From a checkpoint of a small text-conditioned image flow-matching model: text encoder layers 12, adamw at rate 0.0016.
Rows from block 2 of the denoiser of a small text-conditioned image flow-matching model, named by matrix and row number. Rows with one number belong to one channel. Each number is 50 + 12 x the weight over its row's rms, rounded and kept within 0 to 99. All counts start at 0.
After each channel's rows are labels from the 100 images, of 14976 (inputs lightly noised), where the channel reaches its highest value: "top examples" is what is common among them. Only what is clearly more common there than usual is listed. The data: made-up road signs on poles.
# convs0: first 3x3 conv (model.enc.1.0.convs.0.weight, 128x128x3x3, each kernel summed), inputs 0-127
# convs1: second 3x3 conv (model.enc.1.0.convs.1.weight, 128x128x3x3, transposed, each kernel summed), outputs 0-127

convs0.50:53 60 66 62 55 63 62 64 49 45 50 56 74 48 70 56 63 78 68 57 49 55 59 64 49 64 56 55 52 55 54 61 67 33 52 43 53 52 39 65 62 65 59 63 56 57 49 56 63 73 59 59 64 64 66 63 72 57 59 53 62 68 58 42 67 67 71 55 53 56 67 64 44 59 57 61 63 60 54 64 68 58 71 59 63 65 58 76 59 46 68 58 61 66 50 59 47 66 66 59 56 51 54 57 48 64 65 55 70 64 64 55 59 56 54 69 48 64 56 65 75 49 53 55 62 68 58 63
convs1.50:63 33 50 60 45 17 52 55 43 64 62 54 65 54 58 48 57 42 45 68 65 50 48 73 51 58 58 38 41 58 52 49 36 51 40 77 64 56 59 44 39 18 64 54 67 52 51 59 47 57 59 43 52 55 47 41 48 59 71 48 30 45 62 63 45 43 66 58 34 40 51 56 76 67 58 48 37 50 74 65 51 47 57 46 67 55 55 48 38 61 45 65 66 60 59 56 66 33 12 55 48 68 49 53 70 44 44 44 64 67 61 52 54 33 36 57 68 63 50 57 54 41 60 45 49 69 39 41
top examples: blue face; orange rim

convs0.74:59 41 40 55 52 57 38 60 72 44 61 47 51 32 49 59 50 67 59 49 49 54 55 64 57 66 51 68 54 50 52 64 22 49 38 42 48 65 41 56 55 50 54 51 82 50 52 60 57 65 36 44 60 70 62 62 55 53 79 60 60 51 49 00 60 56 72 52 21 59 57 63 40 43 49 63 57 56 60 64 63 51 65 59 54 59 44 59 51 44 55 38 62 62 48 62 56 62 54 50 60 50 64 57 46 59 55 50 57 67 50 36 63 43 54 62 51 55 45 48 53 74 46 47 73 24 61 52
convs1.74:52 43 42 55 45 46 52 44 53 63 39 53 79 69 51 41 62 28 61 57 37 44 64 36 49 34 52 49 46 65 59 68 56 57 56 66 59 63 56 37 45 23 34 89 44 44 55 55 53 48 37 27 43 62 47 31 55 44 61 49 43 56 60 87 36 37 45 63 49 44 47 49 59 53 45 68 49 66 71 36 55 57 48 33 49 50 62 38 43 57 50 72 77 35 49 57 53 35 43 51 50 52 62 49 56 47 43 44 50 51 48 45 73 36 60 45 73 61 75 43 55 59 73 56 53 52 54 33
top examples: teal face; blue face

convs0.114:60 51 58 60 47 61 46 55 49 38 55 65 46 57 61 60 51 73 65 69 70 62 68 69 52 56 48 57 53 52 64 69 68 36 69 59 48 70 58 61 69 50 60 53 60 55 61 53 63 61 43 64 56 58 62 58 67 52 62 63 67 65 57 53 46 62 67 56 51 60 58 65 60 48 64 70 61 57 58 68 63 68 70 58 67 61 60 57 54 51 56 73 65 61 67 68 64 67 63 60 58 66 53 43 51 61 70 59 68 63 58 37 66 59 61 71 50 57 47 60 67 56 58 58 66 60 63 65
convs1.114:51 51 54 73 59 28 59 62 65 74 64 72 48 52 46 51 52 53 55 70 58 43 52 52 44 66 72 44 66 72 45 54 54 52 49 68 48 51 53 50 54 50 31 41 64 45 55 56 64 60 51 52 60 50 52 40 39 52 59 50 28 44 47 50 69 37 49 70 48 51 56 39 64 77 61 48 18 40 65 45 47 48 37 54 62 64 43 67 38 45 45 48 42 60 52 34 54 35 23 46 62 64 35 69 40 51 30 31 60 68 60 54 71 43 38 44 76 75 64 41 50 48 68 49 53 47 44 45
top examples: yellow rim; blue face

convs0.54:59 61 56 61 65 59 57 59 72 43 56 67 48 50 62 53 56 69 59 63 51 58 63 69 54 63 52 63 62 53 71 65 60 38 60 52 50 51 60 61 63 63 60 59 58 56 59 62 58 60 44 62 58 64 63 60 69 53 67 60 63 63 52 45 50 62 76 66 57 58 61 68 50 56 58 67 58 68 65 60 60 58 73 67 61 66 59 64 57 53 64 54 61 60 62 62 62 62 61 58 67 56 64 51 51 67 67 57 66 66 63 55 60 64 60 73 58 58 64 69 67 66 56 58 73 49 60 69
convs1.54:55 50 64 54 54 27 52 56 43 66 47 37 53 58 59 51 54 41 53 54 63 40 53 40 46 41 49 37 56 63 51 63 54 50 42 67 49 68 60 45 64 33 42 50 41 47 61 62 48 50 44 50 58 55 45 40 57 62 66 42 28 45 69 65 63 46 52 63 41 34 62 45 74 48 63 54 36 60 44 60 58 47 40 25 64 67 41 59 34 67 44 60 42 61 54 46 62 25 24 45 43 65 42 60 71 50 53 56 67 79 47 59 48 22 32 48 66 67 43 28 49 55 92 52 58 57 45 37
top examples: white rim

convs0.71:57 64 56 62 67 59 66 59 73 48 61 60 56 55 52 65 55 65 58 55 64 59 63 77 70 64 51 65 57 60 65 64 58 59 62 62 49 61 71 57 70 66 56 58 66 64 62 54 62 61 42 61 56 59 65 56 62 58 69 69 62 64 63 58 61 57 60 46 58 63 60 59 57 56 59 66 56 56 63 71 61 57 64 72 58 62 63 56 60 52 60 62 59 68 72 59 66 67 56 58 57 53 57 54 59 63 60 57 61 67 51 69 59 62 68 58 63 52 52 70 56 65 55 59 64 54 63 67
convs1.71:47 36 62 65 47 33 53 62 50 56 55 36 77 52 48 41 57 88 53 47 53 43 57 31 48 34 74 40 46 50 49 49 63 33 61 62 57 40 51 54 67 53 38 61 39 52 62 55 57 66 49 47 73 52 52 48 52 39 54 26 48 45 54 50 67 48 40 68 51 35 41 54 66 59 63 77 42 39 68 50 44 55 43 45 56 71 28 45 29 63 45 47 49 62 32 31 69 21 35 45 50 68 37 47 43 43 39 62 65 58 46 42 56 33 40 49 48 63 52 30 57 52 77 58 59 51 52 41
top examples: triangle sign

convs0.63:53 70 42 56 38 65 53 70 50 51 49 62 59 54 50 53 60 75 72 64 51 59 63 76 57 57 59 54 59 57 62 62 62 53 68 47 58 64 46 69 65 61 68 56 66 56 52 75 60 56 57 55 58 62 62 63 67 57 62 64 64 59 50 71 67 58 63 59 47 59 73 72 40 68 61 61 60 53 61 66 73 64 66 47 60 69 60 52 54 42 60 60 56 60 60 65 66 63 61 61 64 67 43 59 49 67 59 53 48 63 62 44 60 61 55 67 62 54 52 64 63 63 64 61 66 42 64 57
convs1.63:56 51 75 62 70 33 47 37 56 51 57 50 58 59 61 59 44 39 39 60 72 36 55 55 59 38 48 30 65 67 51 56 37 36 34 66 46 28 65 52 51 42 48 35 54 53 64 32 67 46 41 46 53 50 42 31 57 50 75 59 32 40 68 32 60 36 54 60 47 44 37 46 80 70 54 68 22 45 66 47 59 46 49 65 72 54 41 77 41 53 45 63 53 46 39 55 45 30 25 45 37 51 54 48 50 46 50 36 56 51 58 66 58 45 62 56 68 70 47 46 54 37 59 55 54 61 64 45
top examples: triangle sign

convs0.64:70 68 48 52 64 63 68 64 69 57 60 61 49 58 49 65 57 73 59 58 66 59 64 63 63 66 45 50 57 61 61 52 45 51 67 68 23 55 62 62 71 74 63 59 67 57 61 46 68 61 39 53 56 54 65 62 69 55 67 58 71 60 55 54 63 58 58 56 51 53 62 69 65 44 61 64 58 57 70 72 64 62 52 62 70 71 51 62 50 56 58 64 56 63 55 65 52 68 56 59 59 55 62 60 57 57 62 65 64 64 53 37 47 67 64 64 43 57 56 50 55 59 63 57 61 42 63 60
convs1.64:40 59 56 59 51 24 38 37 52 57 42 56 65 50 44 48 53 52 49 58 55 41 34 45 57 57 49 52 72 63 74 52 68 51 42 39 60 34 63 51 45 30 52 66 59 53 46 50 63 58 32 40 65 59 51 45 40 38 59 53 31 63 35 44 21 55 43 60 30 26 47 45 64 46 60 45 51 48 52 39 26 46 55 24 47 84 56 47 52 47 57 47 34 49 49 39 81 26 43 39 65 57 45 65 51 45 54 29 59 62 36 56 69 36 51 56 60 64 42 68 63 55 65 40 72 40 46 53
top examples: blue face; purple face

convs0.66:54 65 65 60 46 59 72 68 54 45 54 54 66 48 54 45 63 76 71 57 56 49 59 67 66 61 61 57 45 64 73 59 58 44 57 45 59 57 44 71 66 62 60 64 62 58 54 59 58 62 66 50 59 66 64 63 68 54 55 58 61 64 54 47 69 65 75 71 56 64 62 62 43 61 59 61 62 61 58 63 73 54 67 53 59 67 60 62 64 51 66 57 77 52 51 58 52 57 62 57 64 49 55 67 54 64 65 51 72 65 53 43 69 51 49 74 47 58 58 49 64 55 58 57 68 66 54 56
convs1.66:67 42 54 46 49 36 48 41 41 46 52 45 61 53 79 54 56 53 49 56 50 50 54 49 44 46 61 42 30 59 32 66 51 60 41 73 63 49 74 50 47 34 45 56 41 51 69 56 61 46 34 49 54 35 40 47 61 61 72 50 36 51 71 57 51 34 57 56 43 41 49 53 78 76 57 60 40 45 71 59 61 41 59 63 67 56 52 55 24 62 32 67 73 63 50 55 48 33 25 56 38 67 77 29 77 43 55 45 52 49 44 57 47 31 40 38 68 53 32 51 46 58 59 40 40 58 47 35
top examples: blue rim

convs0.125:62 61 50 54 58 54 65 73 63 58 53 59 45 52 38 52 61 78 70 62 47 56 54 71 60 67 58 45 57 64 53 62 58 46 66 56 33 64 54 50 69 61 55 58 71 55 59 59 68 52 50 60 60 61 57 67 66 40 65 64 66 67 52 58 59 57 68 68 56 58 64 68 64 48 65 70 60 58 73 67 73 52 61 59 68 62 59 59 55 48 66 59 55 56 57 68 65 65 55 59 62 49 47 58 64 65 71 52 59 61 61 37 62 66 53 53 56 66 65 56 60 58 64 60 66 37 64 53
convs1.125:34 51 43 44 56 43 43 34 47 62 41 56 43 61 59 41 57 42 45 38 65 43 53 38 50 40 57 55 62 64 66 72 59 59 45 60 42 44 69 61 45 25 43 66 53 59 58 51 66 60 34 36 77 51 36 34 59 51 58 31 34 62 43 47 29 51 54 61 31 30 56 38 78 59 61 51 43 62 54 46 33 44 65 34 49 59 46 52 46 61 43 58 52 55 42 43 73 28 35 49 53 60 51 54 45 37 67 29 63 80 46 46 46 25 47 42 52 57 43 48 63 54 72 42 80 43 51 62
top examples: red face

convs0.119:60 53 57 43 59 58 61 66 75 49 45 50 57 43 59 61 65 75 58 54 53 66 58 65 58 75 59 52 55 67 58 55 48 42 64 63 54 71 44 65 72 59 67 62 55 58 54 58 62 54 53 49 64 63 65 58 69 51 57 68 58 68 59 34 64 53 67 50 41 69 66 71 41 84 54 66 64 50 44 58 70 50 60 56 51 57 54 64 62 48 69 48 60 72 50 59 67 66 60 57 57 53 52 68 63 65 77 50 65 70 58 47 63 45 56 62 55 55 55 51 60 68 38 52 48 58 52 60
convs1.119:65 41 48 61 34 37 41 39 31 53 66 49 78 64 70 37 55 45 54 53 54 44 43 59 54 37 59 54 36 58 35 75 47 55 35 40 62 46 61 55 58 15 44 68 63 65 42 52 54 66 34 43 57 44 24 51 46 45 57 33 42 57 51 63 38 57 55 51 30 37 40 53 81 54 66 54 41 62 64 38 49 42 44 37 67 53 52 45 42 69 50 69 70 58 61 65 37 49 47 48 46 55 59 38 56 47 61 56 66 57 30 41 73 36 31 53 64 61 39 31 51 50 62 55 58 68 37 52
top examples: black face

convs0.121:60 79 63 50 65 58 65 55 66 54 45 58 55 56 55 59 54 58 58 71 47 65 57 63 59 51 50 62 63 53 55 62 71 50 72 58 59 51 65 53 53 57 68 57 62 61 61 59 56 47 62 58 51 52 58 62 67 51 68 50 59 60 58 68 57 57 67 65 55 63 55 60 58 61 61 59 56 62 66 70 61 61 68 60 62 64 57 67 47 48 58 71 65 62 53 62 68 61 58 56 63 60 52 52 64 54 66 71 51 49 59 70 72 69 59 52 64 50 63 73 66 58 80 58 74 49 67 59
convs1.121:44 29 58 77 40 24 54 61 39 69 60 59 68 47 45 53 52 54 43 57 57 42 55 46 56 37 49 29 57 47 59 55 49 50 48 52 57 50 59 53 69 45 45 27 51 40 61 54 73 59 44 57 48 60 58 37 48 49 71 61 34 51 60 42 53 42 49 68 44 37 76 58 66 55 59 65 37 35 52 34 58 48 43 60 69 77 37 49 42 66 49 40 55 57 65 40 35 29 33 45 54 59 40 64 60 44 49 42 45 75 59 61 34 33 43 52 68 76 48 22 44 44 72 46 62 48 67 57
top examples: blue face; black face

convs0.127:57 68 64 58 79 63 70 64 65 52 57 71 61 49 70 57 58 73 62 73 53 57 55 69 70 58 52 55 56 56 62 60 69 51 64 52 67 55 53 56 61 63 64 62 57 57 54 67 61 54 66 58 59 65 68 62 68 51 70 52 55 59 56 71 65 56 60 54 53 62 66 58 46 70 55 69 59 60 70 62 71 55 61 54 55 68 61 63 60 42 62 54 57 56 61 58 59 62 62 57 55 54 51 62 69 64 64 59 57 61 75 59 48 65 59 58 56 46 63 64 57 61 62 56 63 60 57 50
convs1.127:58 15 56 55 46 21 47 56 38 59 61 40 63 59 64 50 51 48 35 47 65 34 62 51 59 36 49 33 50 49 49 59 44 45 23 62 65 53 70 49 64 35 55 50 42 59 56 40 59 57 39 46 52 50 39 43 52 45 65 38 36 46 60 39 46 42 67 59 42 35 41 64 76 65 67 56 29 48 51 47 44 45 51 50 78 58 32 55 37 75 51 61 54 68 50 67 48 29 23 41 38 51 52 37 53 44 54 42 66 67 43 59 47 20 46 64 60 62 43 46 54 32 62 51 54 63 57 64
top examples: yellow rim; orange rim

convs0.65:54 69 57 57 63 56 59 61 60 56 53 61 64 57 67 52 54 62 57 67 54 64 59 69 55 58 52 63 57 60 65 72 66 48 60 58 62 60 59 72 59 67 57 61 62 61 56 64 58 57 60 64 55 56 60 58 65 63 68 63 57 61 59 59 64 61 69 61 58 55 66 65 58 66 57 55 56 65 70 60 60 55 67 59 55 67 65 66 60 53 59 50 72 61 72 59 67 60 61 58 58 51 57 56 43 62 74 58 65 64 59 55 62 67 66 64 63 57 62 64 61 59 49 58 68 68 64 72
convs1.65:55 33 72 60 50 31 49 43 56 50 63 39 58 42 65 51 53 62 50 61 66 46 60 52 59 35 76 49 39 47 39 51 49 47 54 58 62 41 55 48 58 49 27 37 28 33 63 65 48 50 42 53 48 60 41 38 52 43 63 40 46 40 59 52 59 35 58 65 44 44 60 52 60 63 59 61 44 44 59 73 54 60 54 43 63 58 19 53 31 66 42 58 55 62 51 39 44 28 21 53 51 84 51 47 71 48 41 44 64 70 51 53 52 31 30 32 67 67 38 27 53 47 69 47 66 59 39 37
top examples: yellow rim

convs0.26:46 56 37 50 67 43 57 60 65 38 65 38 49 27 47 56 14 58 53 40 52 53 51 52 57 67 41 47 39 53 42 63 47 63 48 45 38 55 47 50 56 48 48 56 60 13 39 46 60 55 45 47 65 61 49 62 53 41 67 56 61 50 05 40 52 58 52 37 24 50 49 59 00 46 51 56 33 58 71 54 55 58 60 49 57 61 53 66 52 54 41 52 51 52 37 50 48 63 34 53 54 47 36 56 36 48 57 53 62 60 54 32 47 53 56 52 56 54 67 52 43 47 38 25 59 35 35 47
convs1.26:60 62 48 58 35 71 43 58 52 64 34 76 66 73 49 48 27 36 42 62 40 43 67 37 51 32 50 42 55 48 50 55 54 41 62 38 36 56 52 55 30 44 44 67 28 54 52 47 63 46 35 39 26 37 58 21 40 49 50 22 42 45 54 65 38 25 51 58 68 46 50 52 18 54 36 41 64 42 28 45 42 59 52 43 54 23 51 62 67 53 65 60 52 40 48 57 54 43 83 59 61 49 60 47 60 56 53 65 35 54 43 62 55 53 51 53 38 51 57 59 60 57 47 44 54 57 51 38
top examples: black face; ring

convs0.80:56 63 57 60 58 58 68 69 60 46 57 68 51 52 61 60 56 74 70 62 55 55 52 80 57 60 55 57 49 58 50 73 60 43 57 62 59 52 57 57 67 60 55 62 53 55 61 56 63 58 55 70 57 59 60 62 60 57 73 54 62 63 60 67 66 60 65 59 53 72 71 64 60 72 59 62 60 54 63 74 73 52 67 63 58 64 64 47 64 45 59 56 67 59 64 63 62 59 56 60 56 48 52 58 62 67 73 57 59 68 69 57 63 65 69 60 53 59 50 45 53 46 61 59 61 57 67 51
convs1.80:49 07 55 47 34 30 46 51 59 60 56 27 65 61 62 44 51 58 31 55 57 46 62 30 49 41 60 53 44 54 31 59 48 49 50 65 61 55 65 59 64 34 36 65 58 51 59 43 65 56 30 40 56 49 55 44 49 41 61 32 37 32 57 45 52 52 51 60 39 21 46 50 80 65 65 50 23 37 62 54 49 57 59 58 63 59 32 66 29 66 46 62 52 58 46 54 57 30 31 46 51 55 45 42 61 40 48 40 70 51 44 60 63 19 44 41 56 56 58 37 54 50 59 51 54 60 50 62
top examples: white rim

convs0.105:52 57 69 54 56 57 60 62 69 50 55 59 54 53 69 53 65 67 63 62 69 56 61 61 52 61 61 50 41 67 62 57 62 44 63 73 64 62 58 71 67 69 52 68 61 56 60 59 61 71 64 51 60 52 64 56 67 53 57 61 55 63 59 49 67 62 67 60 53 52 68 67 38 83 54 61 66 53 49 55 78 51 62 52 54 64 58 65 57 53 64 50 57 71 50 58 60 62 63 58 63 48 56 67 47 67 78 48 74 75 55 56 53 58 52 65 53 53 68 46 56 51 52 53 52 66 56 56
convs1.105:62 53 61 55 49 34 43 30 46 55 61 39 51 52 84 52 48 64 43 52 66 41 39 60 56 39 57 48 52 46 33 80 46 47 28 38 69 36 55 39 54 39 51 34 54 53 51 52 64 55 36 56 42 55 34 54 60 42 65 41 44 50 55 39 41 44 51 51 38 48 41 61 77 70 66 54 40 49 65 68 50 50 54 53 65 59 43 66 34 70 46 77 61 46 46 70 30 35 20 49 41 62 61 19 71 46 46 41 56 54 41 50 63 25 37 58 61 58 44 54 53 48 46 47 40 69 44 52
top examples: black face

convs0.120:64 65 62 57 61 56 70 70 66 53 55 56 46 55 51 49 60 72 70 54 66 56 61 69 63 60 59 52 53 63 50 67 58 56 65 43 57 56 63 63 67 72 54 62 66 59 61 60 67 70 57 56 57 59 68 64 64 62 61 64 65 57 58 54 65 60 73 66 55 63 60 61 54 51 66 70 61 56 64 68 64 58 69 62 68 64 59 64 65 48 61 60 66 56 61 67 63 60 58 60 65 52 52 64 63 65 67 54 57 53 47 54 72 59 59 63 60 54 50 56 60 57 60 58 72 55 53 56
convs1.120:32 38 59 50 59 45 57 35 35 59 45 55 67 49 64 45 62 64 44 52 60 40 47 26 49 32 58 45 56 48 61 67 49 49 58 71 53 28 64 54 48 28 47 39 51 51 70 45 68 53 39 46 60 52 36 46 58 42 73 32 48 71 56 49 44 39 44 70 50 35 43 56 72 69 60 53 30 62 70 63 59 52 56 56 54 63 50 43 36 64 48 60 53 54 38 52 50 35 18 49 43 56 70 43 48 39 56 48 54 85 59 55 57 12 51 44 51 62 43 48 58 63 67 41 62 53 47 39
top examples: triangle sign

convs0.88:62 52 52 37 45 59 32 20 36 55 32 53 42 39 45 68 46 26 56 32 58 58 52 48 49 36 47 46 60 44 46 56 50 30 59 53 60 49 42 43 54 39 60 61 54 43 47 51 01 51 55 47 39 52 51 39 48 53 45 49 52 62 52 49 46 45 52 39 42 56 52 64 58 35 70 61 43 58 45 49 49 02 56 49 46 52 54 56 53 29 58 71 40 47 48 29 60 50 53 40 45 17 61 68 33 46 44 31 55 52 54 58 31 60 28 47 57 52 41 50 19 57 42 54 46 43 50 50
convs1.88:37 36 47 73 27 30 46 57 57 67 38 41 50 54 59 26 54 65 44 45 51 43 53 71 52 55 41 44 53 51 52 50 62 34 41 49 51 57 65 53 36 68 39 51 35 51 47 62 66 52 46 30 78 51 59 46 62 49 59 61 46 46 52 45 52 39 44 61 44 41 38 32 71 57 99 55 60 34 56 42 50 51 57 45 62 59 56 42 49 39 47 81 34 44 64 34 42 63 48 45 45 29 29 56 44 38 56 48 50 52 50 49 38 28 62 52 45 64 47 49 30 54 34 74 45 47 58 47
top examples: blue face

convs0.21:45 53 60 70 39 50 60 49 23 49 35 34 80 48 56 63 51 71 31 63 76 58 26 50 46 66 53 46 56 59 47 52 52 64 64 70 62 52 44 59 51 40 57 54 39 46 61 66 55 38 60 41 43 48 49 47 42 50 63 58 54 41 46 75 25 46 47 33 48 50 47 40 60 74 57 30 38 37 49 87 42 40 64 51 52 25 59 32 62 49 43 63 56 42 41 51 58 51 40 48 52 46 59 50 60 53 74 45 42 44 48 50 57 59 72 48 51 62 29 46 47 35 33 51 43 62 34 34
convs1.21:59 42 52 53 45 39 53 45 24 51 59 65 38 55 67 62 55 20 44 53 41 52 51 49 53 52 59 34 41 47 63 39 07 55 49 34 44 47 46 49 72 52 46 64 59 58 51 50 61 50 48 43 59 37 76 66 53 46 52 58 57 39 53 25 63 42 48 48 46 55 27 51 71 46 53 27 61 47 43 47 60 56 51 45 58 34 39 40 30 51 44 48 45 36 51 41 58 86 65 66 58 62 47 50 33 55 30 38 49 41 53 56 57 43 61 49 46 52 79 78 44 51 47 50 28 45 35 71
top examples: triangle sign; orange rim

convs0.32:61 67 56 60 60 64 73 65 74 63 55 55 47 61 58 62 59 62 63 50 61 62 66 67 60 61 54 51 54 61 54 67 68 58 70 70 52 58 63 63 67 72 61 62 74 64 61 52 70 69 47 55 55 57 65 58 68 58 56 61 59 59 57 62 71 63 61 55 62 51 65 63 47 50 64 67 56 56 61 63 62 62 65 58 54 65 58 54 59 49 59 57 59 75 76 60 68 62 57 61 62 61 55 64 54 65 66 53 64 56 52 55 57 62 60 64 57 49 55 65 67 56 55 60 59 52 63 61
convs1.32:43 69 78 61 62 31 52 29 43 53 57 56 72 49 46 50 47 66 49 57 79 39 29 57 49 29 52 43 79 50 55 60 39 38 44 52 51 30 53 56 46 52 59 22 44 41 66 55 73 60 69 46 51 55 47 41 44 48 71 50 49 46 59 45 60 31 45 59 42 47 31 53 68 66 54 57 51 45 57 64 66 61 52 58 62 63 38 55 44 58 48 66 39 43 28 53 50 29 14 40 40 60 49 27 50 41 42 46 52 78 45 58 53 31 59 47 59 66 41 44 53 51 56 45 54 58 53 48
top examples: triangle sign

convs0.104:64 52 52 48 61 61 52 60 62 48 59 57 47 56 48 59 58 71 63 57 63 61 66 56 60 65 53 55 62 56 63 59 54 36 74 60 23 67 70 60 67 52 68 56 66 57 54 56 65 62 35 64 61 65 64 58 70 49 69 58 66 67 49 41 45 57 70 63 51 54 49 64 48 45 62 67 64 57 66 62 61 63 61 65 65 58 53 63 59 53 65 64 56 57 62 63 70 64 62 57 66 61 55 47 59 64 60 56 68 58 61 25 58 61 57 64 56 60 62 55 70 59 59 54 71 44 67 69
convs1.104:56 70 51 56 66 29 55 38 52 59 50 76 49 61 35 50 54 30 63 57 59 48 48 58 48 52 55 55 83 75 60 72 60 62 46 45 49 46 62 52 50 36 37 48 55 50 47 54 53 57 46 43 60 62 35 41 51 54 66 50 26 62 45 55 60 53 55 74 46 57 65 39 75 62 60 64 27 58 51 43 52 42 41 31 62 52 47 50 51 50 49 58 52 58 58 38 48 29 28 37 43 57 42 65 51 44 51 37 68 79 58 47 61 27 48 53 70 63 38 41 55 44 83 52 60 26 65 43
top examples: blue rim; orange face

convs0.77:63 60 53 49 51 57 64 61 76 54 53 62 41 50 58 62 61 68 57 65 62 50 61 88 62 64 53 60 50 62 75 52 72 54 57 62 40 61 62 63 64 72 63 57 64 55 70 55 60 58 51 49 57 56 72 64 63 56 69 62 61 57 50 61 67 54 46 56 56 69 78 75 40 74 58 62 62 50 55 59 61 56 61 56 55 62 59 45 56 51 64 59 50 55 70 61 55 70 57 59 54 57 49 64 45 65 70 44 65 73 64 58 45 56 66 63 47 49 50 57 59 59 48 58 37 59 56 61
convs1.77:50 54 70 58 61 37 44 32 44 37 54 22 70 54 58 51 54 52 44 43 56 33 44 26 52 32 60 36 53 54 39 56 51 33 31 42 62 42 54 51 45 40 52 54 41 57 50 44 52 56 58 48 51 54 45 34 41 41 57 47 25 38 63 44 44 55 53 46 41 23 28 54 75 53 67 66 35 58 53 54 67 53 46 38 71 68 27 65 35 54 59 59 46 51 31 73 58 20 31 45 39 50 54 43 58 48 58 60 59 43 19 66 78 37 54 51 58 65 51 44 51 53 50 55 64 68 51 46
top examples: triangle sign

convs0.43:58 60 69 53 76 62 56 51 64 36 60 69 59 51 71 60 51 65 55 71 62 62 58 64 61 53 55 61 68 51 72 62 70 43 73 60 59 58 66 64 61 57 66 56 66 54 63 56 59 57 52 54 54 63 71 57 66 48 72 50 54 59 59 62 54 53 61 67 39 51 60 60 46 67 53 65 62 62 63 63 64 55 62 57 58 56 55 66 46 51 55 60 57 65 60 56 57 57 65 55 57 60 61 51 68 59 67 71 63 68 61 40 49 68 53 66 54 39 70 61 57 59 72 52 77 52 62 63
convs1.43:58 45 59 68 35 15 49 52 43 64 61 55 54 57 56 53 52 41 48 56 57 45 42 56 59 50 57 31 55 56 46 56 55 49 27 47 66 45 70 47 67 38 46 42 51 51 53 49 63 55 35 56 54 60 40 34 49 44 64 45 30 50 46 42 45 39 56 66 43 36 50 59 79 63 68 57 30 41 53 50 52 48 41 35 76 76 26 63 34 65 53 61 44 60 62 56 43 26 23 39 52 54 38 55 56 51 48 42 68 74 43 62 53 25 44 50 71 72 39 44 49 33 73 53 45 59 59 64
top examples: black face

convs0.117:73 54 62 27 48 53 59 21 43 34 55 56 39 45 43 61 41 33 59 46 49 50 51 51 35 47 49 56 53 64 47 59 50 52 45 55 49 59 42 55 44 62 67 56 56 31 38 56 00 52 49 54 51 53 52 31 54 51 42 59 46 54 57 46 55 55 55 43 58 60 54 56 56 42 61 63 46 62 46 45 54 53 55 68 26 16 48 53 11 56 62 51 59 53 47 68 51 50 53 47 41 51 52 37 53 33 36 35 36 47 53 42 33 44 51 51 38 59 41 49 00 57 44 49 50 53 56 44
convs1.117:30 37 36 51 32 47 44 64 51 43 52 42 42 49 63 32 40 64 37 40 58 54 44 51 49 90 51 40 32 74 50 41 55 41 52 57 42 39 55 49 62 48 34 45 34 50 22 48 56 54 41 46 73 35 49 52 32 49 58 42 50 56 51 36 50 42 54 51 71 56 52 53 72 54 84 51 57 31 53 46 54 48 64 26 18 65 47 36 64 69 51 49 54 51 36 41 53 54 57 52 46 52 39 48 52 32 61 34 58 57 48 53 36 28 52 48 59 81 44 41 24 54 52 54 60 47 44 56
top examples: teal face

convs0.84:55 67 47 75 48 50 59 61 73 63 61 56 89 49 42 51 51 62 62 62 61 50 61 63 64 70 52 62 56 57 72 60 67 67 40 55 55 65 51 66 56 66 49 62 72 58 66 54 69 61 61 70 54 69 57 53 53 53 62 50 58 48 64 61 66 56 67 52 54 58 66 63 54 63 54 56 51 64 67 64 64 58 48 52 74 62 51 73 57 65 50 55 51 53 46 59 51 63 53 55 62 51 44 56 66 50 70 56 58 83 49 65 43 58 60 66 62 51 61 57 48 49 65 55 59 45 70 61
convs1.84:36 37 54 57 56 37 58 56 37 58 69 50 40 46 62 42 60 59 50 34 55 45 60 28 47 63 71 37 38 40 68 55 44 31 68 36 57 33 68 37 48 33 39 50 21 57 45 56 66 40 31 35 63 47 47 40 51 54 55 55 58 58 48 62 40 47 40 69 45 33 40 51 62 58 54 50 74 58 57 45 45 61 62 59 53 70 46 43 35 51 40 39 54 46 31 34 72 30 40 61 50 71 55 41 55 40 40 50 52 33 47 50 39 35 58 56 44 53 62 66 52 62 80 41 22 40 52 25
top examples: triangle sign; teal rim